{
  "pixel_unshuffle": 2,
  "upsampling": "pixel_shuffle",
  "init": "kaiming_normal",
  "adamw_lr_other_params": 0.00073,
  "batch_size": 256,
  "warmup_steps": 1860
}
Rows from block 4 of a small class-conditioned image diffusion model, named by matrix and row number. Rows with one number belong to one channel. Each number is 128 + 32 x the weight over its row's rms, rounded and kept within 0 to 255. All counts start at 0. Numbers have three digits each.
After each channel's rows are labels from the 100 images, of 14848 (inputs lightly noised), where the channel reaches its highest value: "responds to" is what is common among them; "colour at peak" is the nearest of a few named colours to the mean colour under the peak. Only what is clearly more common there than usual is listed. The data: dead-leaves pictures: piles of overlapping shapes. In brackets: how many of the 100.
# convs0: first 3x3 conv (model.mid.0.convs.0.weight, 192x192x3x3, standardized in use, each kernel summed), inputs 48-95
# convs1: second 3x3 conv (model.mid.0.convs.1.weight, 192x192x3x3, standardized in use, transposed, each kernel summed), outputs 48-95

convs0.117:093158097132076126143050143133145127153122139057134159154142121127110086160188132161122101161189128084163138109100046147165138146107118134106097
convs1.117:086137119138145111079191124158155176135132117163150146124132106080185103156080156130188165111190136177148106160125160154186175143105105169152185
responds to: pastel (100)
colour at peak: pink (66); white (34)

convs0.120:138104088139107209116094106133137131192141100084098149135114109124137137148177073114103135135156103151130111130134083136105155102140134142061106
convs1.120:149142093110086107089159094108121080123163163161143145182180071115140101100131120145071146092187120149146117138148081115109155114082113143134187
responds to: grey (61)
colour at peak: black (39)

convs0.136:116145122165114147089120113115131163102144061130072139172072123210173153139124101182130135106155155111077159073138133131111161086115100158110100
convs1.136:136100158099106147080122141092125094163146175157131106159189136163179130168144148089133120178136151142120166153131147163048127095135128123118157
responds to: grey (59); pastel (40)
colour at peak: white (64); pink (31)

convs0.17:140103156148116147146030122163093119155114067192084187129159140122132170076071136144146124110105169192118143151143170115172133059140152127099177
convs1.17:127195147132158138136162095180178111125122140093222173126090143136122172125128145079114098137133204159161155105158206136095142118105159172183042
responds to: shaded (82); grey (51); pastel (40)
colour at peak: white (53); pink (34)

convs0.113:114084124089212106164198097120145098173172146132145119068146149113171153107110137122153140166188130166104108158148160135125092078114130161138170
convs1.113:151112125127072133129115151100075133130127103172142192144185084098131110196128095109129132108163129169118139100149082104091113118133131180145174
responds to: pastel (72)
colour at peak: white (66)

convs0.20:111175116138074144121137171123165117097066103090157185140125123185151169103132122117074106069139110126081104137101126091170177142113113102153104
convs1.20:083140141121120117078106104163146047141075137076158112075134130134181145119175182146175150150117127155119094127112163159188101102109135120214141
responds to: shaded (88); small pieces (62)
colour at peak: black (27)

convs0.144:127120109143103062116120106114111173084086105140133075100136143091111100144092076132183079131131104154133122064094118158118114172088136124062143
convs1.144:143075184119144134134127152135134096141125121082152066100079145146131130190158166113156136133139126137101154160125116064097135085148138095161124
responds to: large pieces (95); textured (90)
colour at peak: white (25)

convs0.33:163126111104109111119072138161108152089097128137141116146085089124120093105097083136131130077144118048101134089108121103115050117118149105132146
convs1.33:150125101116137077141135115159172085170130151084213134078134146092141149108153168098149157154133132085105111155134122167134132115164147158166073
responds to: shaded (84); grey (57); dark (41)
colour at peak: black (81)

convs0.152:121129120163105155114183092114159111147114142094123157095063113097156152134152079155115093161160133100132221160115107134090113150121165132138147
convs1.152:125104191153138095147071139105137196158145148139222126107096118155094225111124144185145139123102114068093111104114089147116153136125078190103131
responds to: textured (89); dark (82)
colour at peak: black (94)

convs0.11:102137104121144079165132095142128116135148179172189092125152152107154114124142139116122128112085135146157129102099117081147129101162110102181143
convs1.11:096072163122112101116143106106137101126144157092153080103142129144116149114102105132112076152192132113129113153153154174134088154172153121135111
responds to: grey (95)
colour at peak: black (57)

convs0.91:083104117122152081094130113096105089094132144149124024143125121124154079096105095143061120133122129067063126106166098141111123137100114068103133
convs1.91:140146081185066115099094126136150159105115144077088106160142168123125132099127131120101127116101118056055112113113110080129140154121107148085097
responds to: grey (90)
colour at peak: black (60)

convs0.14:188109143183168096122117123154122136140115121114126151192138038163123133099175124087109132103101154126177125166123132117177074091136092099141117
convs1.14:100153098121086042061145106142114119087113185084170133118151093132084103041164143114092176117130121100147121113110139184130180110109132124194099
responds to: vivid (66); small pieces (62)
colour at peak: grey (44)

convs0.175:139113123072138112088160136147222165145147131170149163065086120140107140137148143117103161132226129104144120103123176165113131107130144110121101
convs1.175:186120078121070096132152113162104127128086132075142120108158145070121204108124173137140104129048138113101191109096139085075171119098104133142094
responds to: textured (71); grey (59)
colour at peak: black (47)

convs0.12:075132119088162101159121165143145199126063143147103146128124126117097093142183149123128166114107156140100088118158158149119117161177183104134150
convs1.12:172109104139028105157133101150125143112103152105132146089121111103147130125123106103156118121127169123149156110123061147134170082090131162176131
responds to: grey (55)
colour at peak: black (52); white (28)

convs0.15:104145132049153106104167151166122115153123178104115109120142091129169136107136140145068135086148084111110125166125104107157111189194134154093140
convs1.15:117139138137115114103085095109148111082082197089100131104184163090168126144142118087188074120154118192171128121155141089119119083150081180116141
responds to: pastel (65); grey (32)
colour at peak: white (78)

convs0.64:094128156110159128167142144113113082130130157156108159203160168123112096155093167135130105117065129110100091143122117119092157139133118163093096
convs1.64:085136072133089128132065097134085164150137100139059165162144185132144125120162138127130086201096144137108129094124161094125076128078083163115123
responds to: large pieces (63); vivid (55)
colour at peak: grey (44)

convs0.172:152110167129165119119124118125157128114170137172114114171165157098123169128130168129153127160146147138106172159126154132154140152153131131152156
convs1.172:172115130119131159150150127121098135094126124134081111171085171099121150142145132134133125096121133135098147153108098080117091145126161101106123
responds to: textured (78); pastel (74)
colour at peak: pink (55)

convs0.176:140126145148127124093156100129101155096161084128040147094124109121118170126181139108127142176152134093181127110092154166104139115086112159090122
convs1.176:133141128128108110108081130129184234154147120112155137073085117184064162156077159172164174051079149072138106167075119078135137091136093111076166
responds to: dark (67); textured (67); large pieces (64)
colour at peak: black (76)

convs0.167:146181136085103151095160091128130119115179177126138124092159122172125152128112113178131157167171112113147118131137099184105147185096154150106185
convs1.167:119099094133125099098111102102132166121124143195152176114172084160095111119158076122146156130135183147152140167158072178121167130135140120118172
responds to: textured (73); grey (71); large pieces (68)
colour at peak: white (82)

convs0.102:124108093135120174097108118110148105171091115207105139110101115101156133111104130158158098166100138140158148130130129153129157174124144153119129
convs1.102:172160100112104135073101126202120162133105115098079125136137077156093156140156085132152153152183136145147123163151183063147087119143084167115119
responds to: grey (97)
colour at peak: black (52)

convs0.103:130152112111142100166160103142157130143126199162132153106149138136161092078118174158120140206093114129100109160129097146203091167130143093134156
convs1.103:129118139142096128102105137140096163134103153112105178115174150095129099115157158091188116129116192178148189101145111108120162099161111151147104
responds to: pastel (87)
colour at peak: pink (48); white (47)

convs0.182:096131149191123108107125125090144168164117107155118167097101152120179066110109087127154096154183120080120057129125125100073145126059136078053156
convs1.182:157162147098105117124173134072082130158129135123197157051058162087126205134138173177163054085137108105143156150151080116141096087137105117132117
responds to: textured (100); large pieces (92); pastel (42)
colour at peak: pink (26)

convs0.123:081156147157157126190144127135105084128141179160074179111188172115151178115154116157110111093054142156085146156074127119188085151188148113155139
convs1.123:133098183105065154117148139128111140115112118099123168125149146104111118127180122121217101144094180177133185106163117127122177060130126120177169
responds to: pastel (91); textured (67)
colour at peak: white (50); pink (45)

convs0.39:125118127147129084126097098117203193167132120151094157120106167135159159158119172202131107142124081131113140119147191151160120141150140124187115
convs1.39:135099156120243168118153116153126107127093105173135118101132137187126145150139136103135135105129147156145157124141157127072102179096177134056128
responds to: grey (67)
colour at peak: white (90)

convs0.179:172095127142124114112166144146056182132142131155136116127113097119124110134138109142105190101193101144149122107110153149132113169113165161113108
convs1.179:150150120132166152178121153151217117145127151078107155122065104115070150121108154161176155107126186145157104149074145086151118157189124124120172
responds to: textured (65); pastel (34); grey (32)
colour at peak: pink (37)

convs0.184:148076118167106191053113129142132134185091167160077143054097125169075144115134070166092149113140138079119167121172108132122143101116154105098147
convs1.184:169184105087193099120165163132108108155156161112196164105070094110144187131161097150114140111152113126180113142117114140161160109145112105140158
responds to: textured (83)
colour at peak: black (31)

convs0.137:107124151153135144144105111160133160137146161112109140099113117157131197138117110147176110104147114150198172111124163155124140181134162187149100
convs1.137:137130111101198117195171110124106088173127155179142116111138089132129142150149171131163136129142172129163135171095152165102145154135157140120116
responds to: shaded (77); pastel (71)
colour at peak: pink (30)

convs0.47:147092125128121180101138105097103123101126134053066127072134110132113158164109089078140161124153112158175108125149177141160086133133117126181126
convs1.47:100087120135153090146137087088078130184134098149144115067142147134180097105113138109130139158167186101119087111156152111142158126117129126123101
responds to: large pieces (85); dark (81); textured (81)
colour at peak: black (67)

convs0.6:110149106205140116159129145096094183109142114108078162119152093111133167091166138086167137150106131169150121148108165100179138130112149135106132
convs1.6:109099100130029058141126137024112057079097076141119122084131156158111122120097135150145147160130161121125129089121170117156112092103244147153130
responds to: textured (85); flower (25)
colour at peak: grey (50)

convs0.142:106153062176125138117150179081114143187068090119068123112102127112146144092114091129142121195118134089121111091145100154130115147101146089110083
convs1.142:096110142088053120142138109177080098138124144127166174126197083148115106114114169098180159115172129151105091158168105113168137106106113193187187
responds to: grey (88)
colour at peak: grey (56)

convs0.22:115168084108083143106114076100184131186149121110110134135107153123085132139156105059119076137066111090167099103060160178176135148094159107126116
convs1.22:135060177101173090155120079118095078086139076144147136131131169158160122200141090164100111128106102102134140124092170164121064133123154137105077
responds to: grey (85)
colour at peak: white (76)

convs0.3:135141151145158125130120111131172137139162087120103149102131177100159202163125149073196163134080162113095102156083118122146130108118147124116117
convs1.3:057148150154100096110060124143065123103112144179165128083157102134120146139158187162197153142098149116121121178081195120121123093137114140209135
responds to: dark (43); grey (41)
colour at peak: black (31)

convs0.50:146172091087123146150163107091099220130093178117124161146181105138174154125091145132065202151137138104085125126169125096110158101154147105119162
convs1.50:134114108159083149096150167159094117100078119119125089123168102125097096112155137140095141142119103125113073091085106145095178134094137186112151
responds to: textured (75); dark (57); grey (43)
colour at peak: black (69)

convs0.187:083126134120164086087159145125110141202129124122096189140109093133113111158136133152125148140175143117109136125138121181101108105141128117110126
convs1.187:178155146135100092153143155069205160119139145148182160102047105177131207144154136162147146104151143096122070151121123144164129114157125085155169
responds to: textured (99); large pieces (85); dark (63)
colour at peak: black (65)

convs0.141:130123133136157183142082137178123081104093128174195081056153201136146130108130116108130104155092175114167140074144175096162124116107114146180104
convs1.141:093136104103173167135145132136116174095106132131131134121087146119115088128094136142145156112097143098133109199166109183161068089146119140095138
responds to: textured (97); large pieces (91); cool (42)
colour at peak: blue (25)

convs0.30:101108115187128128070127143139100105136136078020115150043174087141102191140116105140175132127149127058155096098132148131102134108141133108162157
convs1.30:120124129067160181150174142086162077116167147173108176129086108154195122132071097159114165113159121099096078110182137129105095083107160052078103
responds to: textured (84); pastel (74)
colour at peak: white (44); pink (39)

convs0.85:057138150143124151151118112122148108106037106195091127073127196110116130114122123159143125101146107194133175127123123098081160140131130169106105
convs1.85:077131157121146189124074110159129113118088115100108175130136159135162157119092112159130119158162140168163124135166154134084091150124090093137190
responds to: textured (83); large pieces (62); grey (45); palette: cool (33)
colour at peak: white (36); cyan (25)

convs0.138:071161156110125121175138127149138151176167126144139139161174140148202140141173150100121134127101109111127122120091175146168126153076112141128121
convs1.138:126149186100118151098157153171088128073109128122143201120174157076125115147139118170218128097093216173151193142143145102118154154152089104131168
responds to: pastel (92)
colour at peak: white (52); pink (45)

convs0.161:117136127078136112091146151139146147144070145123109137061125146174218172109132140159118125135113120121148153090173156121169120207125131142111086
convs1.161:107135224149244095179163111147169136146137129179131103122101098131112137074137160166161125143095110120104078121163176204145105158144079095143097
responds to: grey (96)
colour at peak: white (65); pink (27)

convs0.77:158167122123101148158205159110191119138148096163144186127168107148121122136122134152126145143165145174108140147147136099154164129189201107165119
convs1.77:100135130166151140154080191128107118117116164140079157177159134131120090113121049135122119194124137135112081079116164161125127108099112139095145
responds to: textured (69); large pieces (63); grey (59)
colour at peak: black (42)

convs0.133:168135099120149156134143125142072073116056108177188112094140139123153161114137144210159133135074123106132116102105132180135146163105168149168158
convs1.133:161117116143137129103124141168135084150095148137004140128172119174123121127112132107157159078117118118146115128118122068131121150141100115108071
responds to: grey (98)
colour at peak: black (52)

convs0.57:095139146097122094108171115137124126141156175130134093195169162095118179173155144158116108146110121183146102147142140089123105153141121157138112
convs1.57:085120116124179099114124136137128107141120136179111094153163110119122101155090088161137084114121130162124086095175174141111112161115127168103127
responds to: pastel (88)
colour at peak: white (65); pink (33)

convs0.126:094153122096104169146069137171169097214089125126131118109120209126165101114159104149142128155139137159172141123149110103135113093121118131108105
convs1.126:133146092156107171101147161110114124037127087160082151148128116147096097153075107129132145071146145159159111147200127104178114107121107198122175
responds to: grey (88)
colour at peak: black (28)

convs0.83:107123126147111114156121126178069155125084171192105105097145155126158139118109106143098125136097120105138110100106153141126141095116103150135150
convs1.83:109083120092132127120099103108154130109117138101086085131175156174106086111145095088130132146118133114104149145154094136192125101114073089122067
responds to: textured (77); large pieces (73); dark (65)
colour at peak: black (27)

convs0.5:159161164148135144103122130137119205116115114149094097094172143163159175190087116103136112061117145125117144116171206189117174085137127154157148
convs1.5:100106182078150127089146133133095083166138105121151103116124144155163133174139190077085080179140155126136116132190202188070093111081133096189098
responds to: large pieces (67); pastel (49); grey (48)
colour at peak: white (72)

convs0.19:172117141160158158111037095153100124105139140064087101073147168146148100090136107062114178106147145117090160126143123172115089157111119112153102
convs1.19:114099131121094057122194125142136070097146163139127114060120118113119105052148151092073153114153115100108131143101070123110055165115159106179120
responds to: grey (65)
colour at peak: black (28)

convs0.67:154117160065211214108163147165113149121138117150166065123112154193138139128128105128052148158164130155102050116145117164143126111134132092175129
convs1.67:097094099150113165142155124103077123076112103165134085154133127120114070097095113103003134115157134093106049140124143138130134139093150159202150
responds to: textured (75); dark (49); grey (49)
colour at peak: black (68)

convs0.115:146141098086138234126115133157149170194062111109141140109125151148135193177155138189097124132155116157164149146120120124128124104133101140140096
convs1.115:138151069159165137080120147086100108131111059138088115146153140155118091115110104124122139086159136149140086181166142075129124078130115139056185
responds to: textured (72); grey (63)
colour at peak: black (43)

convs0.55:174105140070132170128161158150126168115129095142155110102158148161118135111128099129051116169149115075133108164134085100129127150137123124121156
convs1.55:073128089168133151120152144106098108120095098175109056131163106111137056101136109126059121128149143082112125134109145138104149134138136194165142
responds to: textured (71); dark (53); grey (33)
colour at peak: black (46)

convs0.74:075114157120138138099142125134134162093122171152092146122108164195163082196122139157093143090118100107143089158100157146147139181135100127080152
convs1.74:104089088141207136090139091107097132192114104130086117155129174149090079188127078150111117187099121168115139117101128152134085172087088136092070
responds to: large pieces (78); pastel (56); grey (42)
colour at peak: white (71); pink (26)

convs0.147:170111149116138122139110114206122168155190092125139139133091140125106158174092153158094180156184121143146135122156119166147149132147110180111158
convs1.147:113105067148056182136145126127162119120153097162078094145121139185142104113105087131089130077158149136185149144193082066179101130171135117090127
responds to: grey (97)
colour at peak: white (92)

convs0.98:131119096120121126117095127137130146140088092119132144146110088163189093135130083112074106128090088121161177082204087100159128081112092130125111
convs1.98:159172086088096106106155153085147104147149119136118121141159064158110087206099126112122172061138068160132158186130078150129143117173148154094112
responds to: grey (82)
colour at peak: black (36)

convs0.129:157084078078153141113106116107102159086125080128147144125118142142151125145111113133155130126103147111088117128125089156127087116097110122162081
convs1.129:143176208115075136127153107132155069163147171142115168185183140139124122178149143105158136138133134162114103116146135147099144100132106115132136
responds to: grey (66)
colour at peak: grey (43)

convs0.18:155101071086144177120112123154094193165090109131094138044114112119102170133064064089132128094112092110175092121067098066130133123076102136145090
convs1.18:132103153062137082177135129128118066087150111133196177095067084122166128144145135182090091142146111138151096111164154153108113117157157120157108
responds to: shaded (95); pastel (86)
colour at peak: white (45); pink (28)

convs0.45:091126169124071131136060102142141092059138138077124141106107131122167075106154146090165105168147155109180145106082119130180121122136136111112103
convs1.45:090132056158120147069152132089074112106108101179132109117080146166127097143108126141201093143098104130139133184102126124167107138164141107147148
responds to: large pieces (69); grey (55)
colour at peak: grey (51)

convs0.127:152135134112170198132119142138099140099133077127126160128097131134086094136155105132159140126140144125179124114179116143119144110122125135131101
convs1.127:128131088149137096090167097209090129138085164172109112147191079157129119077080168121161130114116118146156128137097086153120175147132135127139135
responds to: textured (100); pastel (83); large pieces (75)
colour at peak: pink (51)

convs0.151:126127094082093151101102159121146182132093161126108124141112039128158092173124124148168171142192133126121083139199149154137158202148167182132126
convs1.151:152103151184164119093160123156175188164078173108150083087187118140133155131119126179117145129070155141153163121119050126119157124097097048113110
responds to: textured (89); pastel (79)
colour at peak: white (48); pink (38)

convs0.90:077109165147172156145179145179130130171184185138136095137163145132142164184185168131066174161163171140100101152135143130186124140138109108136181
convs1.90:070140102087146149067112161158153155122135108162025066156147097114129076112061121077101137083120125166168133138087101111189138153148127165117149
responds to: grey (69)
colour at peak: white (85)

convs0.4:128108123103148189132144108138137143084107100124128150093148085127093126146137139104113163040146132116099129115114168179084144106132058096149109
convs1.4:102088176149138118141092128110114130105096152096169145078060140172098108111114079144127162194134125101129098118128194132090134188089137110136057
responds to: grey (94)
colour at peak: black (57)

convs0.135:189169127175104123138112118153156199111117134125106135143080077146146166154081122138160150134140108187126153069114131108176148128169153119147139
convs1.135:119061110138109180137093105155201094167129139144071116156128134189109177142133126129165120140138145130087126192123092121069105124135182123077119
responds to: grey (99)
colour at peak: black (75)

convs0.48:155116142049123158119182151158146140186142100162116171168128156170101146196102085119084130170150152117142123112171101084096149156128166113180178
convs1.48:081140087191110137149120176140074139106112088113134070206166149151138091136125086132060099119109197124104065118076115149148168164120134180118107
responds to: dark (82)
colour at peak: black (80)